From a checkpoint of a small image classifier: depths [4, 4, 4].
Rows from block 5 of a small image classifier, named by matrix and row number. Rows with one number within an expert belong to one neuron, the router's apart. Each number is 200 + 40 x the weight over its row's rms, rounded and kept within 0 to 999. All counts start at 0.
After each expert's rows are labels from the 100 images, of 14976, where the router gives the expert most weight on average: "patch colour" is the nearest of a few named colours to the mean colour under the peak. Only what is clearly more common there than usual is listed. The data: views of escape-time and Newton fractals. In brackets: how many of the 100, against the usual share in percent.
# router: router (model.blocks.5.mlp.router.weight, 16x128, trained with AdamW), inputs 0-127
# up: expert up (model.blocks.5.mlp.up, 16x64x128), inputs 0-127
# down: expert down (model.blocks.5.mlp.down, 16x128x64, transposed), outputs 0-127

# expert 2
router.2,251,186,171,203,282,161,196,251,250,184,204,86,176,244,235,178,264,220,173,245,174,174,217,239,233,229,228,190,205,205,176,206,131,236,185,264,208,211,260,138,192,170,226,108,187,271,240,158,226,205,213,241,262,203,159,198,180,174,173,249,262,175,159,106,234,180,192,136,211,221,229,171,205,177,199,166,159,190,233,181,250,235,213,230,193,221,205,258,151,128,157,235,181,166,223,214,176,200,236,165,239,138,212,249,226,134,143,196,196,271,193,173,198,163,157,256,285,197,198,206,276,169,199,168,174,223,255,114
up.0,217,84,200,241,200,278,200,200,154,161,183,330,200,190,188,157,272,200,200,242,174,86,221,200,218,200,200,241,200,200,200,259,200,269,254,200,155,200,133,153,203,237,200,260,138,200,200,179,186,200,144,200,200,205,233,139,152,200,200,200,251,200,200,146,169,288,200,166,192,200,198,191,170,200,291,200,200,253,200,171,200,123,216,188,200,212,330,200,192,200,207,255,261,163,200,182,200,200,200,200,207,200,200,253,98,168,200,200,200,173,221,200,200,197,173,288,241,152,200,200,200,200,200,200,214,233,200,109
down.0,200,160,107,200,200,200,200,205,200,200,200,200,344,200,96,182,242,200,214,181,107,200,301,200,200,135,277,200,200,200,126,272,200,200,200,186,269,200,200,184,181,200,186,200,154,200,236,200,200,200,198,197,200,144,253,200,200,200,200,200,236,199,247,200,200,200,237,203,200,200,200,268,200,200,219,200,200,248,200,206,218,165,116,200,200,177,303,200,200,200,115,243,249,134,200,200,168,282,200,308,200,200,200,200,199,200,200,124,134,200,153,146,143,193,200,185,158,237,200,200,275,200,200,130,200,275,200,200
patch colour: black (98 vs 26.9)

# expert 5
router.5,167,199,209,199,201,221,242,241,149,194,143,268,205,178,166,178,234,143,191,174,210,239,231,311,182,156,275,148,231,144,185,207,227,224,148,178,214,186,130,180,143,222,242,252,204,148,199,191,192,151,204,228,277,143,218,209,165,185,163,231,219,182,237,228,214,256,199,202,213,232,236,156,258,218,158,205,234,280,164,213,208,202,216,197,271,232,151,175,180,282,178,275,262,268,196,186,191,165,200,165,200,227,137,221,280,185,205,286,183,217,191,184,96,156,184,195,153,108,204,262,184,236,218,162,242,163,233,185
up.0,200,279,205,177,92,200,200,200,200,200,200,101,200,200,267,200,200,149,168,144,200,200,194,200,211,168,200,180,200,200,200,186,119,200,200,200,181,225,200,200,200,222,165,200,200,200,200,254,173,183,209,242,124,103,257,200,200,200,200,235,241,200,140,200,164,200,200,200,200,240,200,200,163,189,200,200,210,200,200,200,200,196,193,233,209,176,140,200,310,226,79,200,317,309,200,242,272,173,200,200,200,200,200,195,200,200,147,300,200,200,200,88,200,200,200,204,200,212,275,200,267,200,200,189,206,294,107,200
down.0,286,117,201,106,202,200,252,180,265,164,200,200,194,300,200,86,200,165,200,227,200,351,144,200,193,172,222,157,200,200,199,200,200,277,234,200,228,200,200,200,200,200,268,263,200,200,190,200,200,200,200,200,200,182,200,200,200,200,200,210,200,131,155,200,200,200,225,153,200,200,200,200,90,245,200,200,200,239,200,200,115,236,200,313,150,200,200,200,260,200,247,200,200,200,214,147,227,200,169,248,282,205,200,200,183,200,202,121,200,219,200,200,221,200,200,172,79,200,122,226,200,171,241,216,200,200,200,231
patch colour: pink (50 vs 8.2)

# expert 4
router.4,213,132,250,194,187,192,201,179,261,94,105,268,118,227,210,174,199,207,213,156,190,211,193,91,172,232,207,194,200,235,218,164,172,200,176,295,171,170,183,207,228,217,228,154,170,147,175,181,122,251,181,214,182,219,201,192,202,211,249,251,215,159,195,254,146,210,192,117,167,254,238,188,239,245,175,143,243,231,165,176,157,236,231,273,160,202,170,176,220,151,176,197,213,160,213,181,163,184,196,232,153,217,239,161,212,256,185,146,181,225,194,337,202,214,179,233,221,189,181,182,106,178,199,217,243,154,153,224
up.0,131,142,200,208,233,200,200,200,252,200,180,200,200,200,200,175,200,200,238,200,200,224,178,132,200,200,232,153,165,295,200,200,171,200,200,153,200,200,200,241,200,200,200,200,200,147,200,202,200,76,180,268,200,179,249,292,200,200,200,191,182,182,200,211,141,149,200,200,94,182,200,200,251,201,111,309,244,108,170,200,200,280,202,236,200,249,311,200,182,200,200,171,200,198,200,200,200,200,175,294,200,312,197,200,200,216,197,200,200,200,200,200,200,200,239,216,185,200,94,200,243,139,200,200,157,242,150,295
down.0,212,211,200,289,208,154,166,186,191,190,200,200,200,200,139,131,169,200,200,149,167,199,200,200,288,248,185,200,200,200,87,200,200,200,200,210,200,232,200,200,200,200,200,200,146,305,200,200,200,200,200,200,322,200,233,200,212,200,200,274,190,149,227,200,200,200,200,200,200,200,206,238,200,329,216,258,200,200,122,275,200,151,200,199,295,200,200,251,222,224,200,200,111,200,250,217,200,129,200,200,174,200,200,200,214,165,260,200,135,200,128,108,200,234,277,200,220,200,200,184,147,200,200,200,260,298,268,209
patch colour: pink (34 vs 8.2)

# expert 12
router.12,230,219,181,223,175,204,253,165,215,204,239,126,239,152,208,191,220,193,161,223,197,185,182,203,249,170,283,121,242,272,201,252,241,205,258,243,182,238,305,203,188,171,152,210,251,177,259,172,260,265,179,227,239,200,184,178,128,234,192,200,204,160,220,181,216,263,117,202,205,178,245,251,255,202,248,260,165,198,181,146,157,201,153,214,265,200,194,155,202,151,285,280,184,187,205,247,140,195,202,161,180,188,213,208,236,243,233,247,189,244,187,256,149,207,163,206,142,225,236,261,223,191,197,104,174,167,273,221
up.0,227,319,180,195,200,200,300,243,199,262,200,161,200,312,200,200,161,200,145,200,190,111,200,200,226,163,200,157,200,272,126,244,200,200,200,200,83,200,200,200,200,110,214,184,200,200,222,276,179,200,200,200,132,274,200,189,200,251,200,200,173,116,200,215,200,95,200,258,200,200,200,189,239,141,200,136,200,200,200,200,200,315,199,207,200,209,171,145,182,200,200,132,159,227,136,138,200,200,141,200,200,231,200,200,200,200,131,200,200,200,141,200,200,239,200,200,200,200,228,185,200,200,200,200,200,200,135,272
down.0,200,141,200,200,141,200,250,211,254,259,139,139,119,263,217,200,153,285,200,176,165,229,184,200,200,199,198,258,127,137,200,200,200,192,200,200,200,200,200,246,200,157,200,287,164,200,200,200,243,200,200,274,200,200,224,165,166,200,210,200,131,200,203,200,129,240,161,200,200,200,200,169,200,153,200,251,282,138,200,120,200,200,207,212,130,200,200,200,161,147,200,193,207,164,204,200,200,316,200,166,300,189,200,236,124,262,122,259,200,200,149,200,200,200,161,200,151,168,179,187,200,200,200,54,231,204,200,200
patch colour: black (74 vs 26.9)

# expert 0
router.0,138,201,222,253,146,226,128,200,153,188,183,215,190,237,168,209,206,196,287,152,174,228,167,238,200,224,198,204,231,184,167,222,208,197,191,159,186,223,181,162,241,215,207,177,214,233,233,213,297,100,192,257,205,214,158,275,267,206,189,202,162,253,143,138,159,227,214,282,260,110,199,179,213,205,191,235,106,142,164,177,258,201,197,221,268,220,238,186,127,220,218,223,200,142,160,238,140,232,254,229,181,194,212,240,90,214,218,218,186,234,210,129,189,172,207,194,167,244,267,166,219,201,266,169,163,237,155,200
up.0,200,139,200,200,110,200,200,200,200,200,190,200,200,230,192,181,200,200,200,200,109,200,200,200,200,200,191,101,93,200,152,186,177,200,112,229,200,211,284,137,274,295,200,99,200,200,200,200,199,139,200,60,200,273,221,200,200,190,261,249,150,195,200,200,127,264,200,238,200,241,195,200,184,279,247,199,200,167,171,204,200,200,136,200,149,200,200,196,205,200,200,260,200,218,149,200,200,200,200,230,200,200,200,200,200,85,200,200,200,234,182,200,183,144,132,247,200,200,200,200,194,84,200,226,200,190,204,200
down.0,200,200,313,200,200,231,200,301,217,200,283,200,145,274,200,200,200,200,153,200,134,200,200,200,200,243,213,200,200,290,200,200,135,269,178,200,262,200,224,195,278,200,153,200,162,199,200,163,200,200,200,200,162,200,262,200,200,200,154,200,282,200,206,200,225,167,191,200,231,200,200,167,200,200,203,302,200,163,200,190,120,161,200,189,306,200,169,200,200,200,217,200,111,183,200,218,247,200,200,200,200,233,190,165,200,200,200,261,200,134,156,200,226,200,200,199,146,184,174,107,316,200,200,134,226,279,148,103
patch colour: black (67 vs 26.9)

# expert 7
router.7,121,235,220,214,251,203,229,205,287,226,196,191,210,142,193,169,111,182,171,223,163,254,209,244,148,171,188,256,120,173,213,188,188,260,232,167,224,283,163,255,215,168,199,212,171,175,159,247,190,141,169,195,250,171,214,214,160,196,233,181,204,119,200,150,235,244,186,109,242,214,215,193,168,179,196,228,187,221,242,219,264,257,208,234,184,171,105,163,178,167,161,180,170,232,295,156,196,202,165,236,182,183,175,191,313,225,202,185,219,149,151,150,174,248,132,210,244,240,200,215,239,182,216,153,114,211,232,220
up.0,172,133,200,336,222,111,157,200,200,200,200,200,190,200,261,200,200,200,219,200,200,200,185,200,200,200,200,200,200,200,200,164,200,313,263,213,212,237,200,200,264,214,200,200,200,200,276,200,115,275,254,208,275,200,174,186,200,231,200,200,191,200,200,200,218,238,200,200,200,200,200,251,200,155,280,109,200,200,200,200,200,283,219,181,200,200,214,200,260,143,135,175,216,200,200,200,190,200,200,154,200,147,193,220,42,262,200,244,200,262,185,200,253,200,178,200,232,200,200,200,167,129,274,200,105,200,200,117
down.0,200,186,303,206,236,222,204,200,200,200,186,143,164,200,200,200,200,200,269,264,244,200,334,210,224,227,200,200,126,129,106,200,200,200,119,200,200,177,201,200,200,272,101,144,170,200,200,200,200,200,186,148,264,198,118,200,169,150,200,293,153,200,218,200,202,200,120,200,200,200,126,200,200,200,249,198,200,214,202,274,200,124,200,200,201,200,188,200,200,281,202,200,200,245,184,200,200,200,200,200,200,213,200,200,144,200,308,200,298,241,174,200,200,235,188,200,249,130,200,251,200,200,252,200,289,202,200,200
patch colour: black (100 vs 26.9)

# expert 8
router.8,202,189,229,180,211,180,226,165,178,268,173,186,238,202,198,294,197,165,199,252,239,222,228,227,156,225,213,176,144,224,223,199,217,264,222,202,183,138,221,224,249,194,152,229,158,237,213,160,192,167,234,240,223,143,157,120,119,250,176,235,191,184,199,206,215,254,250,210,140,100,227,190,226,200,213,229,149,184,172,181,227,151,214,196,136,177,237,220,219,297,286,155,133,290,207,173,189,181,169,170,180,165,309,207,242,247,234,219,166,191,171,124,161,197,163,241,207,157,178,155,248,252,232,156,221,158,140,159
up.0,200,200,200,200,200,201,200,200,200,200,200,200,266,128,200,224,200,155,200,200,177,200,128,200,196,200,226,224,151,353,200,162,228,200,229,200,200,200,286,234,306,220,200,257,200,206,200,152,311,200,200,200,67,234,252,180,162,200,241,200,239,200,200,103,200,149,229,155,142,200,200,198,200,259,200,200,200,200,200,200,151,200,93,200,164,200,200,212,84,200,158,200,179,200,209,264,283,200,233,200,200,200,200,200,275,200,217,200,219,106,200,200,200,200,282,200,228,162,200,200,200,200,200,232,207,226,200,235
down.0,200,200,179,153,200,145,200,192,200,200,200,200,264,218,229,200,200,200,200,200,122,151,253,200,200,265,200,214,200,200,200,200,292,200,200,198,82,219,200,162,144,110,200,162,200,163,174,276,200,254,200,91,248,264,161,278,169,185,262,214,200,201,200,200,200,260,239,200,200,159,283,200,245,138,194,200,200,229,231,200,162,62,165,200,211,200,225,200,206,200,200,200,245,259,200,200,200,200,254,200,170,215,299,200,207,184,200,200,208,200,231,178,295,314,170,200,200,171,242,229,126,200,200,200,173,200,158,200
patch colour: black (100 vs 26.9)